From a checkpoint of a small audio captioner: encoder arch tc_resnet.
Rows from block 6 of the audio encoder, named by matrix and row number. Rows with one number belong to one channel. Each number is 128 + 24 x the weight over its row's rms, rounded and kept within 0 to 255. All counts start at 0. Numbers have three digits each. After the name is the row's rms in percent of the matrix's.
# convs0: first width-9 conv (encoder.blocks.6.convs.0.weight, 96x96x9), inputs 70-83, a 9 kernel for each
# convs1: second width-9 conv (encoder.blocks.6.convs.1.weight, 96x96x9, transposed), outputs 70-83, a 9 kernel for each
convs0.46 104:102094158129176132139141133084150127144133132113122139144170156104141157113125153094139146147121133129138101135153121125124139124086128161164125126153149093110190127095166099118082146124140093132101095133083138164148098142144128133124145133138105106113183123081190145123109176160123151135108103120123139103107148157149133099090117067125119122128147151132151115144102121107148157
convs1.46 103:160134121118172155101106152130095149101153129132138174100145135145155123142136138105135128135129142123115160124104084080143132127149110124149129104131175113123161147123114111124154131154161156130120136103135132112150128123108139116144086175154116113080106134101109118162140181138095088129134109141093130147126112121150146139163178154109127129128111099144134103123189124106117123
convs0.47 101:140138096111121127153144159165139178137108120140104107106114110094124078132165127151148143122092108083141135121115161166144121112113118113125177135129182153133087112171109159108155146194127150101134084118114112098128122156114147095126178115134073116135161142161128108092115154105102093114139161182091122116125143140161129110096127148094109137148111137145136097130128148145132106
convs1.47 101:117097124123112197134163126127112142112191156124190176083126139122142162171161172115119112096124087120070126127115126135136130128119167142103121134122126118143133195190119114122155115123152131157135111145143097112139156114127139121120111134099112172145129115156131109129146138161121144171131130140129128093092126161140123124117118093134167114130131121111093121115156152167139148
convs0.48 096:110110184132126128088143132105104145126156168148138129169140142109113154136121123182177185136116112124113137150138121130140158151144137122123153130110139150088101111122090146101115128099120166122089136093132133151101113163143147156118115136103120120116113144114133138138142118101133160081152125131061150131116129136121134113140101147152090109102126081090120131131124154103131131
convs1.48 100:128129106087120093133137106119102114103099108127136133124101145117130105135166150064109093139151152092154118135158106152115104103110074143160094110121104114138127135075093133109099122156139119105080123105113108184114139140206131136123128129136095128140150156116172134140190204135171126151141135117166162114110118116102114160129121157122115115119136123189124128085114104105154146
convs0.49 100:088107114153125143144137131094170103097116108105110110136151134178123111135144197120122124098146086147107108178111134120126108106175117095118110150157114107151137143154152145158119139130097101088078141135108140175146105137135130138132210141170086148123180124097111119132154139142128112143132132064155095149129131139129133161127121089124116102131130136139131142087132144097148144
convs1.49 099:179095123120107116135144135133115135131169162168140111087132121169075100120111125114145116136100086099087157157136109127115128110117109149117142097124144124115127088156141130094147177130149109139119144127087155147169077120113123133157167152110105104124126155104130126116144067092073091152141096117145160125139153135161154143128104108101119097132143070159120151116146157112082105
convs0.50 094:125096169143117144174099130136168133124121163124128109116124114113120085112107098119103119094095140143151121160117113120153114105131125130106128104102131157142189115130164125123075141118098115150153111136141129111109101139125136138113123093114092126116117119124114129129082129127122115136137128094135098123143153177114118129109145115110142140085147149124074134130134103090151061
convs1.50 096:150120094113131118107174115162125098095109104172137128113116169129121091108147103137135114120123098116144128116131129122109147151132145122131134144176191128128129124153148125110080123130151179144109086132193137114057134126108145102102126140177165149130086113160100128120170128136162138128126129109152127150159159121146113140096045099131129111111113107136147174161154174136135140
convs0.51 112:136156117128119108138118140139083097124166129104122152114103082105117108155133167138133082139099133091158173136130113138109082114134130122134094100119121156139140151110145146110194191136155125119125114136150104093125149117129115101110136136157139103152129082140140102065150147104146111127144110088125141132135094115133152149157098109117100132147146152134129138138144152141122097
convs1.51 103:108132133143098142114118132085098146102156159096082128115158121159180110163198133192161164112143112117088124147131124167148143143148173145097085144117149166131132091126120083129133160170118148129176141111089104092109116137132136107098129107115152130069111098125141158128171133171101114099147122113122099146137131143111128128121118113132128102145151165131154166117132092130132105
convs0.52 094:120125143110143125144119140150119085086157163157101132143134168162096185153129167092094098111089106084118144107121161120121145150101105122140146171147109120157128158116101140157200139148093151103130106165143117113138131159147159122134135137142176122120145120137156101127139132185155113106137165148154123151162143144087071102123159102128139164097127136132137143137109134173101162
convs1.52 100:124162118135125149122118128144097122109138152131160124087109122119147116112134119110086123123162121113155151167203177148157139169186178143107141105093105075088074127126121103097122142106160149126131087111148123141145134159118164154155152140129119156123107118097174111102098116145132146117089129127116152137097119121105133148097115093079078125125090113102155111141125117141095101
convs0.53 107:075101111102144106104113156130126155115139112153092103126140139125185135141109135177147118145106127156108109132152136116138132111086085103094119145101099132154160120147141126111141143153175150134096123129111164154112095098136181152139112108133112141126130154168127169114107073103145142136171184137137133087147152131125136096124114123132123120090134136175155104065136121102121154
convs1.53 100:125164153113156129105110125113163159135076124113104098116141110115100150135152133125168105157162156164109084214144147119140134158163111127132120157136136115120117112114115146124115121115133132149118145145150173170111152146131109128103172178097156132133111116100127132129107134110078145119132141137151171143120146118108146092160112155105109155132141142093150150130113141125134085
convs0.54 097:146081124137151120146127118167127119141172123176131130118134139133134106122164105091128203150130122129144141103141121096129129138172087135181132154086133122134160174117116122102128154109111115198151175133132110144149144105133110142124137163118133105128084124136147168183141139182156142117118138095144093112137158115127131145136175120151117116129142106148117079124116118103137182
convs1.54 103:149140109126116152125147109135114141124096113131126101172145171132112112099131119149126107117136099067118132114136128125099113134151132123120110136156128136102114099145153131087108164140123104150124127128124167094159093142138169113132112122128153154170094119114110128143122154080102124096112071120115106156113154128132137134126102150170103129161118141095135166105110174202130131
convs0.55 100:126142126170120165075132110147106125117191123102139140149143138128135150127147094161137111142111137149152120179140098156101121116127122136183187137105110116103101154148194147126166140143128118158122180163101116145150133103126127146178140125111107083136131139108091111128144122157121120167137118091141107099098108109085108166147154172137129120123114104133147135165151128133120075
convs1.55 098:088147165134130114164140128134117135128125114121111139085126139142135116157140118136114152113153109123112140100103112122140127125124077152122148124103154159153118129136134105180136142102117081133128140096154124110154174118132111136137124154139153155130154122158140097144127140144129106089075081082083124159146100076123122125103152107128148124077158120124120200141114095098122101
convs0.56 097:080135155130116091086113146134098147124109105131097136098133120117162160101118116148102105156083130152126137154173119122093110104144095113134137126160161139166110129125118072109093139159178149153128112112167122152136136138143106138148144112134138139101109086096091116151160149132164133145120081118119145138166111131116114161129167144126131171158169084194127150132137087149153118
convs1.56 099:088116163176136119134121124125151137108124134154163109097108120137153154169102124070141132100100111124106133107070163117127141163160135132123169150112096108114145090128206205135123127135128148125104093140115108087111156111091171158139150134133097117126150169154151107108108165167155117146122088135166158101095174101132161061142091130100136134115145166161083119141139119117172089
convs0.57 101:110146152128130088142117129124144122108127137118137145126122170125077126117133106144147137111088131136144116160148132122132107126137116145150181113083137088131124137081138154138114088112102084138125105114160141108108123173170098124167128141173177137097130139146106102138092124104146136134126060127125114111136120116134118086159111137130126143117117167133115090155101097141137155
convs1.57 102:112123119161118124176135161103144184124142168141125100167153150109120110139123091122164139106136130131133137142124126134103086135142092106125111106148126140150143129116151164105093105101104046133074084102115092090111108130138141114150104152141183110161131109146104119125133100153116152167081104132110127135116153113179094201112149090107136146107111095171124103121127121143136085
convs0.58 101:128126122150124141115170126137129171096108147124144145143122095157116147120085126109144146131111104131090123130141137157119129108137157124112114122116114155125141094100140108123133126162126147150129145129123125111119091137144146150148127149180150112167165120135143135103164107122113086106124135145182137099108141150147124134158121174156101126108152162107098110142146096081110132
convs1.58 105:127141160181092147115127108142128128151112119091151120153112085105135111123126138132167112125149129126169127145160138137142171134116107126109071082184120135143081129117154139148127121128100122175124082141092155147156076107131095093136173116118107109097117130147139168154115138076133141147108162122192132077119116144152081111118149124099086111128112141077120099143122101162108120
convs0.59 101:192143124146099096112145146144132126126122109133134141124122126167149132150113136187130120153158131117134130141147137118097100103132132125139142119106163178150108115116116119131093152143129137095117180086132107139174132126141126132096169136117165145114107138144128131152093092134152109150116113108120111119145131115130158164074133144121141116127147089138128115115170134112116107
convs1.59 097:112159139165136137148119091126095135121126144146114128092138147121119112115135163126103126115080072156148098099136124123165170149102119152162165113144122141185107120151155127131115140140121083112155106121085115183122187168171187147102106148143119106113120088109135113148150098143094127124152118136101098100129122120157100099126098127160107085086144101098150132131114133142131111
convs0.60 102:138133118091128093140160146146109157122123121124123136147117093129116142120143147100129109153127159099109164117094165161151119113100120139165141103137128129140103105153109115219110153137139144137155187146135127108148118143169166094169121130145113125108140104170130103128154125128102104100144088080108131131126118111148145166127113124143160145082114173112165137176155128122092131
convs1.60 098:156099128180118098137159103132120139128139123085134119180132145130138129150137119125171121081090105139114122099115126127109132137138132124143142138121139172146153057142108124125139148130151131125113131201102118150118138153129111163068135130171177166157135128129152125098135121104120118104111158139071141141122143141115100113123155130096131136129127108138144188115120068171106114
convs0.61 103:109156134120098128106127121135143125123138156145134114130140157115159074134156123092162120131130116171111111126122143129112146093112156150120096140128141130120140119181150106102111148135156145154094100126174173163161107155135135136074136117140141138139139141143169090105101124091114112127162142111120164142066134117112084140154189098074147173138136121140151112094142192146119177
convs1.61 102:131158119124159072068124132131125111144118113125156114128068084162144087141147165147200144116151183149137158095095116115181132129087149091112142119169146160151125126139112141117132131096116113152122157130095118141124109139124162097125115125137113128122136138156139170204152094130147136147176160139134087139103112127133131106113139130102146197126102122105089151133110158158167135
convs0.62 097:127143111125163184148151155124170150130125126170177096109126102141120162138130128114099133156138165137158138107156166158147136148168145186119163130129108098106083116126135093103054083143109149120118142172085127132135171177107085170112128124162139172104091123096126161155075096116109134146107128125103096090115150150142109116117135158123146099109146124145104137109124117081124134
convs1.62 099:092145137104134089128114119131110136180138133125141156158143100110115139114113141149112145124144109118104147152075108086125135094127121158109153084096124110111091149090090115115148125123130133150086160155115175134106143110179168124143088050081105130118085120101113134152134150113139129188148109132113117104094147118126167118113122150147161123125127084118108151147143142089091142
convs0.63 106:114129085153129135121139166111144117166155122136152102171157149131129131156098100129117121140153087126113093135173162117162178136105096109117134112178150104147160096106138097138135131152121129112106122152106136138121094152152134142142095108143131114160084158145110097131108065117114150098102128183138095134154141138154128129070136146135134116172141109174133147137140097137162115
convs1.63 102:110123149114107165134144153083087119126093110158127147177096131120115135101089121141079088183138086147124101131124144106089159118127128102141162125103134114140146131121139204124124130153163150138147173103125142141121189130126129076155090131128100135142105084138153155170078131139170106177148160141086120140138114107140158083115113096117148132113143148120128123181133124127141122
convs0.64 098:121172114136117083148152116095120120138092147123123116164135150131133109118140137130116112131146131170092125172144175161111126126123088148166095147086150179145125157133108153122165147151140135106166190137109147166141143162139123119135112116101179129084115126119119124063130131141157147126161158143142100145146129137141140095109063136153148158153125123127107125160144148162091161
convs1.64 099:136133132119120147153155082089142137087106133127112137114112108122081132087095159140115114152139082145141142138116145107147118151169153149131121111192141162112157106094131127105097169114119103153147127131080153121104163140118097170101132139161177116155186106100082131108132139138120069149103121094139101153175118115128137157150120136152144148150138145105131112130097135122131150
convs0.65 099:136143088132104132108134112134136073137136119109132127111150154128118143121102114114083134121146135103117139074110113138112088117151164140128103078154157150135144183142108138117128146112147142114111113135147138135126144143132151118114138154134110115126115138127142091187105107114113153136149120129119193165142116103091157143126109115081134136137108151112137162135144134172143133
convs1.65 096:117119138152128127122104118136131140128179144132127122131144127076125122095134087174128156118089127118161105104130113133140121121137123132139154140141113128146131084099142083142132125147128122132087128151145118126144105098104188133113113103104137191131157134108110142149123159157147103186127125123080159131160104113163080149172088141149117144117108110074132139129120151138135129
convs0.66 097:102121115109122126159169143148140146097106113151131141125170155112080140134147157123130139166148172170122098149100089118130138102102136097143151120176117135143106121181130102084095110113119147163165132074086089119084172090118127114105105141102135097065122140114140133090134160107145144162104119141138131163134161119092120140117158145128144147170118136100103151140116109111106131
convs1.66 097:126128119158168124117137106112140135173154117127145165094106116143118153165130105220089124110160123105130136159162134145108141128154107092113138137142174180141151128091094110128154129132162114130110112106106122119085156104144135144105108135078154113121118106106136121112137133118124151149167156129148179096096150136164133129086080107128100125158140156108109152118121106148114084
convs0.67 098:074091081118141099147178141134107080076154143116136135141101073049074137159115119135157111118128114132135164139111108116123132136118140091103141091122129108105092108142069105153152160101130157139139147132124157181160087117114131152189148157140092137120195135140126155140182159119166112106130151098161125117159125114119118127129146106161165134137115113127150139131127105111093134
convs1.67 098:118086132172178153108096150139132136120108124127129104113113094141152110134133109160109160108145137149139175077162122110110111100069160149140137133135154109122116172177145138162119116113130124099157090140150108139057112175169142111159164132134115136147174144120130118125118129143144149109137144150103142120132153134157148147168098101090118136125129101120156155121132130124126084
convs0.68 105:102117131134115119126162124149113145093102113101105106114165090103157161102117083154121106178157147136110131150201146134120135136124104164152123112142168108114099130126098100105111140166158105158128130114164168138141201108114097111096109120147128118098148164142115144198097098130152124132123109173107150119113090134164129121114151149137130189129102076152110150128099138181155127
convs1.68 100:153104110147078096088116145111103139103113107112121114129119166128105128193107124155136154093130146150132118168124111124147137088134092155131125122148175117135142133121137145135150125146143133122114138161159125086129123142113089124138110107088118129136132168121155140144080160090118113129109131187133109115096145129121116130171185172114145121139111158121077132133198145156171128
convs0.69 101:100164118135121159120136100145105133086126130168116190110120165177150098133117103127089111128135117094128140159175153113166119134135096084152110134117130128107088102117129130121139111087082154091079118136123116150078136118120126116103129126121146111128150136088152132159087101124105108169129128159124114100117150127127124100154149135137128134130143136138098142150152127139123139
convs1.69 101:157147113144067105104121089140110132150109149119147152107110078111100112119075141100129121142138131125155128154096119116124135108089115138149180100078145119143177151133149102124102121158086149075121135152119128112127101133130090151113132143097173094143126092127102102106119125115115133117100173182167106168156143076141148113134112154145115136092110131119138139109127111161183131
convs0.70 099:165124133120080140110127114108112148114140134125169172175189121116132098096122141158111113099156128125155157182133096101117166167159145105137115114141132125098144120163103087142127117113148144149148146092095103133138134105158093138127146120152143104127117119137140105148147094148136087131117136132119130086124090127113156187160155159116116113107158112111150107140099101081108100
convs1.70 106:128152129130158104150142079115158113161142148154129125106160163126103121091092099139098168127123116122130093113118064111127174091109174106127104082106114116072107131115156064047117102128140109118099120101105159136132156140157120136128095084108114121119136125140119131116088156134170197162076113126083111109170107124153161114135119086166156153100096088110124123088122099118105144